{"dataset": "small renderings of single solids in any pose", "crop_scale_min": 0.8, "mlp_ratio": 3, "parallel_block": false, "layers": 6, "lr_schedule": "cosine", "final_lr_fraction": 0.05, "weight_decay": 0.04}
Rows from block 3 of a small image classifier, named by matrix and row number. Rows with one number within an expert belong to one neuron, the router's apart. Each number is 500 + 50 x the weight over its row's rms, rounded and kept within 0 to 999. All counts start at 0. Numbers have three digits each.
After each expert's rows are labels from the 100 images, of 14848, where the router gives the expert most weight on average: "top examples" is what is common among them. Only what is clearly more common there than usual is listed. The data: small renderings of single solids in any pose.
# router: router (model.blocks.3.mlp.router.weight, 32x256), inputs 0-85
# up: expert up (model.blocks.3.mlp.up, 32x64x256), inputs 0-85
# down: expert down (model.blocks.3.mlp.down, 32x256x64, transposed), outputs 0-85

# expert 0
router.0:537403450510470502504490481495457535548423435468626482529493459474493483527553465637466544498486571398532462499520485572507530441546434518557622534555513447544499572497538563483581537457536479538446454537459495487567502485518432577495604490423493502543528542
up.0:592463550516497479503474487521490563511482531554556465520445446544538523505512493508562496495553513501573551469499543613523500440527458481537518474561535417443564553541555469438472452499522528478592501500469609517521457487580447496527369600489389496496404422
down.0:567487506514531516527484601450520561496453470422448498473473569490536490497475526521594584494499473471441520466558462534566522398443471575521427536412454516475465550469499603493545505469470501474491563480545469475427513417459437516555505531524534516608551434
top examples: red

# expert 23
router.23:557594523485590486518517545520486524536399413428498533559497511482453531435552504501547573583513496548578477530519516466473494451457472557552560486508492443529440597574544569513532577501513515493470471477557480442492587444496443495532509481537451588595590509
up.0:526507568541568474542593442583527566463504453574517442574516488580479534470489518557563593580612503507474598561534556564544508542590566629506482439509528451545478519571572391462450479538503495526505522440531551492538548565554580465515412497455467491514511485
down.0:496543551487434587540500478526482483444526512566558467518445405519511412532484577489545581496504504419443577413490594512470505510532571506525503482442498471495402472503449576561540530481521439507463548537546522498474494532480484496515588627421527560550536515
top examples: black

# expert 1
router.1:467495553534527512564473521443541413590539572472480493461584486452510511482481511429475424526518443494575531497559442428495397495445534390511463494531485557438589571526468528581540489525434524442501450473527484498426493500547441508523452445601478534429473578
up.0:473539511590454508509502517513518560505542523467508554488664601500556583526526543505532433427624491528535599519496563519498518487540382552509495484467492547513507517543472573536505470509484536459477540513387478548517494516417597572468569528578559514532626466
down.0:448426410470434420498505445476579523540447485418491484520495547413565553449523450467600519498468469545550495593454473442533557420519506543447546454468528550479468470400479566551614546512587512590491402548418494548440519520450475612495528520537459555590565398
top examples: metallic; sphere; egg

# expert 27
router.27:586498584501451511562468582503455567461535604462504603498428432528434487510473502560482454559497502562435479478544470504503480489508575452505502610559517500545546419494498538471413448531455534492457578545527542548516470478453476514416582473423545453407507500
up.0:559580504520495481469483500582537576430512461534485386448513556528427554507492514504516503510500457480478591498427476507513548483437444509451464546435469607522541497480434508480465399426457440518628483439442564566532450486522469451519489550482654499550492385
down.0:519539387499461429457601453488498450468492483520487484519578528489578515401594438500472534392501565452510571566510477479509452434566490493492501465473502523524426548441575488502561523561531487505391505511538484494474597541470497525491538393510390503561447642
top examples: plain; matte; light from: behind the scene

# expert 6
router.6:541586513570535527437488521498508372546476401489595538526605563494529495470507500510433531501441571482577568500495482490502485521514558495454540483484500447460452566481511528507556601525466596485402527483538407445453553574415448448494593427478499596512576549
up.0:598460524573597435430440563531563476453439429493600550538553521493488455560476515533475449518446525517504474609565532457522484518406373494502522483596407463386488493542439542459452454594506562452546464537467548511529495442537388536577420521574534548544547534
down.0:431560553545461513437512513529579507452470495492480472416542536572533547532488649481554426627467493593424492429541531564410413611457581581438487528506460500469502461456480473516459374469393516542557489554574567564484485516572564508490373520536475524533513520
top examples: pink

# expert 13
router.13:542510523523425509566421564546517566556451431481461444552471493431429519566492545469544492521444445589501516494459582494505472394466434394465457516458467517440590589449458528515492479457558472455438443488499445502423461453501558521497466535502501449511496558
up.0:508458504583400492561533466477502522578477459442514482492576490496545657469483491471496385484617490554542486523489525484486560488473441473524464461526530552486496498541452541460559451483482612475553435414509423574430459516541487551482553528646525510515538569
down.0:475512562575508526548494613521461479524493549500528439513556518531544503570490542487488504461494482451487535449568540549674522582551515518508367490447521468522394526531523499499514583529450497465576600502517519520499475436490505493493564514463553495496485540
top examples: white

# expert 4
router.4:560538507484539507480471551526537546415562445568446449431428542482557528495539479482515597514440437517454464485512523499506520483458534522441507546461534502473537456440423438437520411495502578526555575468497655553519526563553595403526418446423524462492495424
up.0:530617518398485476480536581560422553496501559525506501511591498521419583536587580590575399591564436536522498499506490520504477498434502472512431546506561525556467486483463519552470499519424437489559584397590539579495464502557425547504559449461511427480509538
down.0:563480482451423549406497500522482564576491519564501491545566476505403452529528427496426532516500512517490561514499593564499473528484508447504499489594603477537577478378515429519411509563504462537489565514482465509601527491555458393502488559401475475418422497
top examples: checkered

# expert 16
router.16:430519444513531506450560500515407473480464441384400496527520470514429511477482491529514456561544481548630490495444477431520585502433508558577519453538512464557496508483516558527496572471538496517441542467446474416448574388495493488541510445549445511540450580
up.0:547538509429566522549563456600480451464508402453444535501589455484463534472542566589577485567482505594631496549466447476476489520355479427570452373557504487494559508533537505556480511544509589447455499464488572453436497398512458482587461526523408481480429530
down.0:415397506563506562533554408409500516462509595512410530460472478494502552502397474402461487453492516618473394512450436468557476496613546552528521475491496499558548454517519463507648487500563507488453461471455403478472597526441532540489564495511466472543499599
top examples: cube frame; spring

# expert 30
router.30:463447483552578475409494575413499472488438521461527537552504552499472456503460434481451454440479556534480442545527468548483499516462416503490541557499519467541470445477643527491451635616468513447479457546453402430552421476424457551556570485501499467493484420
up.0:530497413460529523594474537509521531540442484424470451569463440479559494487503537509491534522488524383503579485586556478471482448493502493520516481526556534467440494479449544521443482435509490527496527600556558552551499436525411440490491527573479540424458508
down.0:477486522489581489468452498572438510440483561496532516594459472644406484563399585494443473537459642437474467484482485487517579469490467520513561507600471491517481454611528503437471525537588482453570549549457507482540474473491494475466512451460440585489484531
top examples: plain; disc

# expert 19
router.19:507589517506439504554482500424560399554563483453546587495620533481546487477553402477478477407481459482472507469532521511502472529520514424432487446492430514384531495446569519575436556477484546558477590574513443506416491539443532561486524507555593517508542450
up.0:529448455475576550490469537493452509604510481508443530558512509524528412458499434419565553432485547594601450549499498475500536420402444412629472514568542407475565519479414549472506587545486542564596586511474453439465537427572443460554454443517514529432438539
down.0:460470528509516551490619389460611485480525505480528525524532545522508579526569613500585459543524510496474562499510544460452453593595574476449522521475540599564446501485488510577578471432522398562485510487476434537504458600507506586501429518457517507560441508
top examples: plain; light from: behind the camera; egg

# expert 11
router.11:443499535527469494499605396482448529482518462520527493546487549598441606519536543583624444596535467483471506458436522515517552537537516578489470460452449517515459535577530485467515415453481425504507407380574473563546480515532488548457481615481525451569557448
up.0:484465519504480462428407509650526432554400496383571366509486517479485527584441641592460520492405505491465456482432504481484600492464477499393544452577438527487437482485483600509526469429442519571538504559531426560507495460435472479460587544529544548531517486
down.0:558528530437444398553434528565437496417575501555558490432490504498517570497454476547413552446497471548534490492469475502521559456498476490445468546462420505457490519521540471489466537391403522455486452527480548462551420502468493441433601573452551470462573501
top examples: metallic

# expert 9
router.9:535553524506469485539536523440520563477520410542501570456530488611496462488462475432459453471534590411562573524480479432507582502458506486554509493515398471465530574589477461462529566494513542460545485462483463415503523456469468525467534474507517497425532537
up.0:452472539544535479562593406405558454544557467559581680552497596499578481474437519537473488472475548489540514516536537364485547593526543494546583598555492514445442531581482485517557511463545498501571481453501554482518427513497448458529534515442515506439543529
down.0:624508526422497527623475553512462537526518509526551506528462461508530524644610558531517499521475562403541443482435477516453559404541452455500473604479440505474438591518421509475517545418519477432446529425528500475466398456489461539492510526564519424479494534
top examples: black; grey

# expert 15
router.15:551567478452574501509506532514469449527451416449507566522605517423417533435600518480460504493428500547575593602505489427496495472420406459510536493547440490502484575522511532517569610534465553496460488459553486447446498495473405489518536452546477540603570548
up.0:448571595522456483424510466483507412569532514510572436504528364484495514476457512493484552476454534516507592491461536542467508595505605534450570428535468520532424480529551444554521500459434468520510522490514537452476526558485449463531563494472494573497392427
down.0:546544588520364539608444538540450458510483583482445411399461462465517539504475583526466467521544566418510546416506475442497504511439567446523378518417451468474549498555541542534499554470464554430395481518516512429426546491542473478422584568475523463496430556
top examples: metallic

# expert 8
router.8:470507490454460519488535438494426552478482493396582470592514521525477487438501548445442559474487502418507470472487497437524511473548406401422540534516566525564493494511529494516411566434453495590603475498451561415495436580520489527385477422518487502563544493
up.0:489485427337510563569553482469480483532534416547510516580467493499489595524530505488531570531510459465547476499427457435534539499480416416471562544478512588551553530557541503552573439451404472547559469482521563555490489494504439565493498475505534443505523494
down.0:475395510464549486576542419469527534491471456466446609456440460508517509445485435543550486542487474573502485549463511497616525542538491528548520457594481532495539493533435466490576499575556482547596474464480483487507557478553468535611520494466465503542553510
top examples: red

# expert 12
router.12:523458563580498515441448535524440565477555566532613429469448563513433577517452517543468500538452494566429461502443554571499583467447458608438440597465482622528484456467469517461530422442454435529532479438421519576579446508462508502449568522483491480523554539
up.0:519438519491517503547408640546525492492504513473570446517414424402527435510435421527486565459409421493481562481535490517489443479498518402532540440496463461422517478492569496528471498510536445482438526525544565526496417475462420518442476394461479479474493417
down.0:477508456585476521486562470501535539481576523576605485530394411606542545560436533488489400500509530469393498449438544562472481518515586529484485507524479463524518456504502386435475398497516455509523476430520530538541525503577491517439490529518485458415457500
top examples: glossy

# expert 31
router.31:628455491498508528536578489433571541532407456516593538535485571455555490503492566429484515482512538480589476584526508415485553494505431526549521540520448471511430530545454588551572579533609454432468445488545461432470545504492417561475549436471386542574530497
up.0:580483561510524541508564477492561494596492468517550578504486559531560505470499550508620548523500550555570568505472459491529489529509544520520503535451450450470442524673488491485547469505549479527543502447591510450428456530490470484486479512445400543553497421
down.0:506530483440507530607469516469468501568446485489586496505473539462605641530517459556458521463496515441491354429489560515515540511505450462461484506451459558477490558569492492604620479391517510394514449554505492491585502485546470506509476513578463586469519492
top examples: black